From a checkpoint of a small segmentation model.
Model: 2.02M parameters, 48-pixel images, arch unet, norm groupnorm, activation leaky_relu, widths [96, 96, 192].
Training: 37400 steps, batches of 256, held-out accuracy 100%.
Data: 101725 training examples, 94.1 epochs.
Rows from block 7 of a small segmentation model, named by matrix and row number. Each number is 128 + 24 x the weight over its row's rms, rounded and kept within 0 to 255. All counts start at 0. After the name is the row's rms in percent of the matrix's.
After each channel's rows are labels from the 100 images, of 14848, where the channel reaches its highest value: "strongest on" is what is common among them. Only what is clearly more common there than usual is listed. The data: small charts drawn from random numbers. In brackets: how many of the 100, against the usual share in percent.
# conv: 3x3 conv (model.decb.0.1.conv.weight, 96x96x3x3, standardized in use, each kernel summed), inputs 0-95

conv.36 099 [147  98 159 105 140 108 111 116 128 106 118 152 102 162 123 125 123 135 144 150 119 114 159 134 119 105 145 118 144 129 151 131 167 109 143 135 123 113  98 143 144 139 147 162 125 106  72 117 111 143  47 135 138 133 148 157 108 147  80 133 141 115 143 133 104 172 141 135 115 122 137 126 165 145 107 195 120 130 132  98 136  68 111 142  87 130  59 163 115 128 136 136 136 140 132 151]
strongest on: histogram (100 vs 7); one colour (100 vs 53.6)

conv.40 114 [115 122 131 129 132 166 140 138 106 152 109  90 147 133 148 123 120 155 140 122 158 133 115 132 121 136  92 102 118 114 133 136 136 156 145 144 110 133 124 114 135 138 116 105 144  99 121 140 129  95 211 129 124 114 107 115 120 129 198 133 150 128  90 102 130 101 121 144 149 127 152 136 166  86 130 114 125 123 172 117 104 136 150  81  75 109 146 134  74 109 110 154 100 196 130 144]
strongest on: one colour (87 vs 53.6); histogram (84 vs 7); peak in the middle (31 vs 12.9)

conv.24 112 [136 135 130 124 144 108 239 122 144 127 112 172 138 134 145 123 126 117 137 138 112 147 149  76 117 132 111 133 147 110 130 143 172 123 137 146 114 105 146 166 148 144 126 157 137 117 176 149 124 134  93 127 124 113 150  97 133 132 132 123 163 105 135 121 124 148 126 178 108 141 125 117  82  86  96 108 102 129 148 114 120 119  83  95 107 130 134  83  70 134 136 117 125 123 124 132]
strongest on: lollipop chart (43 vs 7.2); dip in the middle (41 vs 13.2)

conv.25 103 [131 140 116 138 140 184 116 129 143 109 103 126 155 158 100 134 132  88 161 141 122 127 121 120 135 131 177 108 132 134 144  58 152 137 139 162 117 103 141 187 145 131 161  99 104 110 112 113 117 111 129 145 127 165 133 133 115 130 135 109  80 186 153 127 113 146 113 111 129 109 109  77 127 114 153 155 130 118 152  80 130  87 127  74 115 145  96 115 119 154 118 130 152 138 155 135]
strongest on: legend (61 vs 29.8); pie chart (45 vs 7)

conv.84 099 [120 137 154  93 119 132 147 135 116 140 117 114 131 139 125 110 113 126 119 130 127 132 133 132 118 147 130 126 159  87 158 149 117 115  83 150 138 138 132 147 129 107 137 129  72 135 106 136 128 136 123 144 124 123 115 123 131 146 175 137 126 108 120 133 117 153 128 194 104 118 109 147 107 103 105 100  66 127 140 136 129 137 138 107 120  91 123 127 128 113 186 199 186  65 112 194]
strongest on: rising (37 vs 13.3)

conv.54 088 [122 130 117 135 121 117  99 132  97 100 204 136 122 109 161 130 135 148 120 125 124 154  82 148 126 131 141 107 151 119 119 151 169  91 137 136 142 119 130 118 142 116 149 120 114 160 173 114  71 131 122 121 130 145 139 108 160 133 118 134  98 133 118 125  80 133 120 124 162 129 101 121 159 135 163 162 107 142 151 145  49 102 127  73 126 118  90 128 116 185 142 152 121 126 145 130]
strongest on: legend (100 vs 29.8); heat grid (41 vs 7.2); items: three (32 vs 13.1)

conv.52 102 [ 92 134 116 129 122 159 144 110 122 148 148 131 141  85 136 124 124 124 105  84 120 136 142 135 108 149 111 125 153 124 118 104  77 147 130 117 159 117 116 134 170 159 153 111 107 109 133 131 143 124 167 135 140 105 159 102 113 120 156 159 179 139  95 138 161 113 144 100 153 113 101 169 165  85 153 109 138 112 125 113 113 135 151  87  85  97 114  93 193 109 118 115 112 133 148 179]
strongest on: one colour (86 vs 53.6); line chart (84 vs 7.2); dip in the middle (44 vs 13.2)

conv.23 089 [147 120 140  98 115 132 156 118 166 113 130  67 114 134 120 130 133  98 110 166 140 136 150  79 126 132 146 121 190 141 124 107 145 122 144 118 130 130 134 119 135 131 104 128 153 111  97 139 105 106 239 121  96 127 154 114 116 142 102 136 154 101 156 134  67 129 146 110 122 141 127 102 135 156 124 141 122 154 133 116 137  95 138  81 103 134  93 146 133 143 141 129 145 150 120 136]
strongest on: bubble chart (27 vs 7.1)

conv.55 102 [122 123  78 103 131 121 144 144 120 120  98 118 161 133 138 126 113 131 127 138 106 134 197 113 143 132 149 141 147 118 109 125 156 114 115 122 158 118 137 134 145 122 158 115  25 123 118 112 138 147 127  97 113 127 136 136 160 120 172 118 150 131 120 117 153 156 125 185  90 123 123 164  99 116 114 121 113 143 120 138 115 116 124 114 123  95 112 101 127 104 139 186 193 105 146 119]
strongest on: legend (81 vs 29.8); dip in the middle (39 vs 13.2); trend: falling (34 vs 12.5); scatter plot (30 vs 7.4)

conv.49 102 [126 148 141 106 132 131 215 146 116 139  88 152 141 143 135 128 126 205  98 111 152 155 141 108  94 140 153 104 124 123 151 133 157 115 130 149 131 123 109 138 145  82 137 164 145 100 140 142  76 119 139 127 129 119 154 127 150 129 130 116 141 151 115 105 115 127 136 116  99 138 128 128 102 145  94 125 129 128 140  99 137  86  68 122 104 135 137 115  43 139 135 131 142 134 144 128]
strongest on: lollipop chart (75 vs 7.2); items: eight (58 vs 13.2); peak in the middle (36 vs 12.9)

conv.27 098 [147 126 148 118 109 100  74 148 161 117 115 114 115 121 144 127 130 132 110 104  92  97 121 108  83 129 143 107 139 140 117 133 175 148 146 183 122 134 135 159 134 168 124 123 117 149 122 135 134 106 135 137 113 122 142 155 177 116 126 150 167 181 111 104 178 132  95 140 102 125  90 156 109 148 163 141 118 127 159  88 139  91  78  91 105 132 132 167 107  87 117 131 125 152 116 132]
strongest on: legend (84 vs 29.8); line chart (25 vs 7.2)

conv.12 090 [100 121 124 111 120 116 117 146  94 150 127 134 139 129 147 167 157 146 116 136 146 151 137 121 134 126  71 130 143 130 138 149 149 126 160 191  93 120  92 138  94 122 205  80 133 131 136 106 100 126 116 112 133  95 127 131 136 176 156 148 115 144 118 121  74 132 152 117 141 152 107 114 153 114  75 147 100 173 104 156 132 113 119 116 120 119 115 136 111 113 120 163 113 116 101 171]
strongest on: legend (87 vs 29.8); pie chart (34 vs 7); heat grid (26 vs 7.2)

conv.74 140 [136 136 134  99 119 140  75  73 147 121 174 145 135 137 150 131 128 134 131  79  74 207 108 118  98 140 141 155 154 131 139 140 152 158 107 129  96 115 186 153 126 125 118 160 136 111  96 173  75 113  93 130 126 145 164 138 140 149 185 109 129 138 101 125 129 114 128 148 140 139 118 108 111 126 122 115 140 138 123 119  94 115  81 117 107 146 121 131 148 119 125 123 118 134 132 130]
strongest on: ring chart (100 vs 7)

conv.33 109 [119 146 149  72 117 135 127 133 125 127 159 130 133 114 127 139 134  78 227 110 129 112 147 131 138 126 151 138 132 134 130  98 108 138 155 133 127 109 130 215 131 105 129 126  94 123 123 127 132 116  87 123 123 115 129 101 130 147 188 129  98 181 152 125 116 149 142 139 133 140  72  93 122 144  99 145 118 120 130 136 130 138 114  86 110  95 113 138 132 129 163 115 126 113 123 148]
strongest on: one colour (85 vs 53.6); grid lines (71 vs 39); histogram (69 vs 7)

conv.68 088 [117 116 142 101 135 113 146 173 112  64 120 156 124 144  71 133 136  98 135 186  93 175 169 113 112 122 136 126 116 135 156 124 124 125 136 118 135 140  93 118 131 111 146 164 122 130 124 147  88 129 139 137 151 116 114 111 168 153  99 143 143 130 121 140 175 140 119  98 173 141 148 101 137 107 109 158 119 111 128 112 128 121  39 111 166 132 114 125  91 132 126 137 137 124 150 132]
strongest on: histogram (100 vs 7); one colour (100 vs 53.6)

conv.28 167 [130 116 133 141 128 136  90 114  34  96  96 108 131 114 121 131 133 123 115  71 165 128 107 116 140 133 122 116 114  81 139 108 137 138 136 183 117 136 107 119 126 131 126 122 125 137 116  90 218 127 133 135 145 131 143 138 155 138 164 159 133 142 117 139 132 136 146 104 125 127 157 141 156 120 160 130 115 139 129 130 148 153 117 150 139 145 101 131  45 147 105 133 132 132 140 129]
strongest on: dip in the middle (60 vs 13.2); scatter plot (44 vs 7.4); items: three (39 vs 13.1); trend: flat (34 vs 12.4)

conv.14 082 [ 92 114 124 143 136 134 113 138 131 124 108 112 134 136 151 125 129 143 132 107  99 161 118 139 117 133  92 112 178 134 141 109 126 123 191 164 105 118 122 153 130 129 148 109 118 111 114 124 136 118 125 139 117 127 138 141 188 162 147 136  69 111 168 119  59 142 113 181 114 147 108 113 142 119 122 122 116 120  74 164 136  88 148 104 140 133 121 129 110  96 118 180 160 173 112 100]
strongest on: grid lines (70 vs 39); horizontal bar chart (67 vs 7.2)

conv.77 124 [135 131 139 133 129 128 140   5 154  70 116 146 130 135 118 131 127 130 132 167  82  65 162 137  97 134 128 115 145  92 130 116 128 128 110 154 147 135 117 138 150 134 154 128 139 133 170 145  39 127 121 132 126 123 131 146 151 132 146 129 144 140 124  70 140 129 148 111 147 137 126 135 117 131 151 127 147 144 133 129  93 122 113 130 136 124 129 137 106 146 135 132 145 126 133 135]
strongest on: stacked bars (48 vs 7.4); items: four (42 vs 13.6); bar chart (36 vs 7.1); trend: peak in the middle (32 vs 12.9)

conv.50 078 [108 137 128 134 116 141 130 160 120 105 105 126 153 154 117 118 118  94 157 155 126 102 162 122 101 149 176  72 124 144 139 129 130 116 128 153 129 148 116 168 110 102 155 139 131 142  88  85  44 126 137 131 136 133 140 112 137 151  86 147 163 151 131  72  92 162 135 118 104 142 145 138 119 125 107 107 103 137 159 129 149 134 123 122 171 136  91 120  76 125 150 136 142 163 128 141]
strongest on: dip in the middle (46 vs 13.2); items: seven (41 vs 13); trend: falling (36 vs 12.5); bar chart (34 vs 7.1)

conv.39 113 [104 150 134 133  92 131 123 109 163 102 119 137 123 136 107 133 140 107 112 162 124  98 154  93 128 142 126 139 133 118 125 136 154 121 122 134 109 134 141 133 133 111 130 126 133 164 158 114 112 121  91 133 110 114 158 115 130 146 118 112 132 122 121 130 119 155 139 117 117 131 120  87 101 152 104 119 101 133 141 139 138 156  71  67 233 156 154  65 137 197 139 136 133 155 120 143]
strongest on: histogram (100 vs 7); one colour (100 vs 53.6)

conv.59 060 [113 176 128  74 113 108 127 127 125 146 159 127 167 122 154  98  97 160 142 147 113 129 141 100 118 154 139 126 161 152 123 129 139 122 123  88 135 111 115 138 125 140  72 134 139 152 111 177 124 123 107 143 110 106 103 149 136  91  81 140  92 113 147 120  59 153 145 113 127 113 171  96 114 146 141  83 121 119 126 149 142 104 140 116 132 132 125 110 140 181 155 167 165 119 132 154]
strongest on: legend (100 vs 29.8)

conv.88 067 [119 143 155 129 136 129 111 132 124 109 114 152 124 187 121 139 136 119 116 106 141 127 119 111 138 155  91 136 121 131 132 136 132  93 120 170 129 120 137 114 138 130 102 138  64 110 125 113 131 127 110 132 115 130 171 161 144 137 110 126  98 178 121 136 100 171 108 183  93 158 123  81 135 112 132 108  91 125  98 145 114 110 131 134 112 118 140 138 108 128  80 124 138 217 152 181]
strongest on: grid lines (89 vs 39); legend (65 vs 29.8); radar chart (61 vs 7.2); horizontal bar chart (35 vs 7.2)

conv.18 131 [102 121 138 104 137 134 194 158 182 107 167 124 140 143 104 125 117 136 116  85 110  90 107 142 128 126  96 124 131 111 123 159 139 182 142 109 114 130 133 151 126 126 109  91 150  93 122 104 143 114 122 129 112 123 109  81 143 153 202 136 159 130 152 136 201 138 133 128 117 123 128 155 120 147 107 114 118 142 122 133 128 114  80 149 125 116 118 128  92  89 104 150 118 153 113 138]
strongest on: one colour (85 vs 53.6); radar chart (78 vs 7.2); grid lines (72 vs 39); items: three (33 vs 13.1)

conv.66 127 [124 126 137  98 125 136 104   0 118 162 122 131 133 135 171 119 111 156 212 108 138 122 131 141 125 122 138 118 109 134 123 130 124 121 132 139  99 117 175 158 138 171 103 160 147  81 137 118  99 136 129 127 129 123 116 140 138 123 189 139 147 131 112 124 126 111 133 121 117 136 138 150 115 149  93 117 118 138 136 119 127 116 109 150 103 135 108 125 148 111 126 133 117 129 140 118]
strongest on: one colour (95 vs 53.6); radar chart (90 vs 7.2); items: three (48 vs 13.1)

conv.63 075 [125 135 123  95 158 159 120 108  71 136 147 133 157 133 112 131 131 125 104 118 131 127  89 102 161 133 141 151 102 118  92 136 139 122 169 149 123 152 121 147 140 134 124 124 143 103 119 120 143 113 130 120 122 113 130 148 163 140 124 131 124  95 114 133  84 125 167 112  62 119 139  96 151 193 137 143 103 131  93 142 143 121 129  97 127 113 107 158 161 108 107 228 120 143 134 124]
strongest on: grid lines (100 vs 39); one colour (85 vs 53.6); radar chart (66 vs 7.2); horizontal bar chart (34 vs 7.2)

conv.43 102 [112 114 124 118 139 139 210 127 129 112 116 194 138 147 116 123 124 112 162 139 118 161 141 114 121 138 134 103 148 135 144 123 133 108 118 155 130  96 133 148 138 162 150 144 148 123 128 111  92 149 135 130 140 107 159 129 109 120 120 137 146 145 133  88 144 121 122 126 159 140 123 114  99 152  99  98 120 138 100  86 128 135 105  97 154 134  75 123  18 156 132 134 144 121 131 127]
strongest on: lollipop chart (59 vs 7.2); items: four (39 vs 13.6); items: five (35 vs 13.3); bar chart (27 vs 7.1)

conv.26 070 [141 143 160 107 150 159 148 110 129  92 146 127 164 149 132 132 122 139 142 108 133 124 152  89 122 155 110 111 156 179 143 136 134   6 106 104 132 105 112 137 170 149 121 121 137 141  99 105  91 148 113 180 162 111 113 158 116 127 120 116 137 103 152 127 109 151 120 141 134 121 117 105 142 137  95 130 101 106 131 141 113 113 120 128 133 164 109 106 110 154 150 123 152 109 145 115]
strongest on: legend (100 vs 29.8); pie chart (31 vs 7)

conv.87 081 [121 187 101 150  96 131 111 128 126 147 179 129 123 128 119 132 131  84 122 111 120 137 135 148  88 146 117  98 103 146 108 101 172 109 138 151 127 127 109 140 187 123 114 120  95 139 129 114 138 133 154 160 107 108  96 146 150 106 147  98 146 134 140 117  98 114 127 167 123 113 111 149 103 153 187 161  55 154 137 120 123 117 124  88 128 131  96 111 114 146 119 168 160 119 135 158]
strongest on: grid lines (91 vs 39)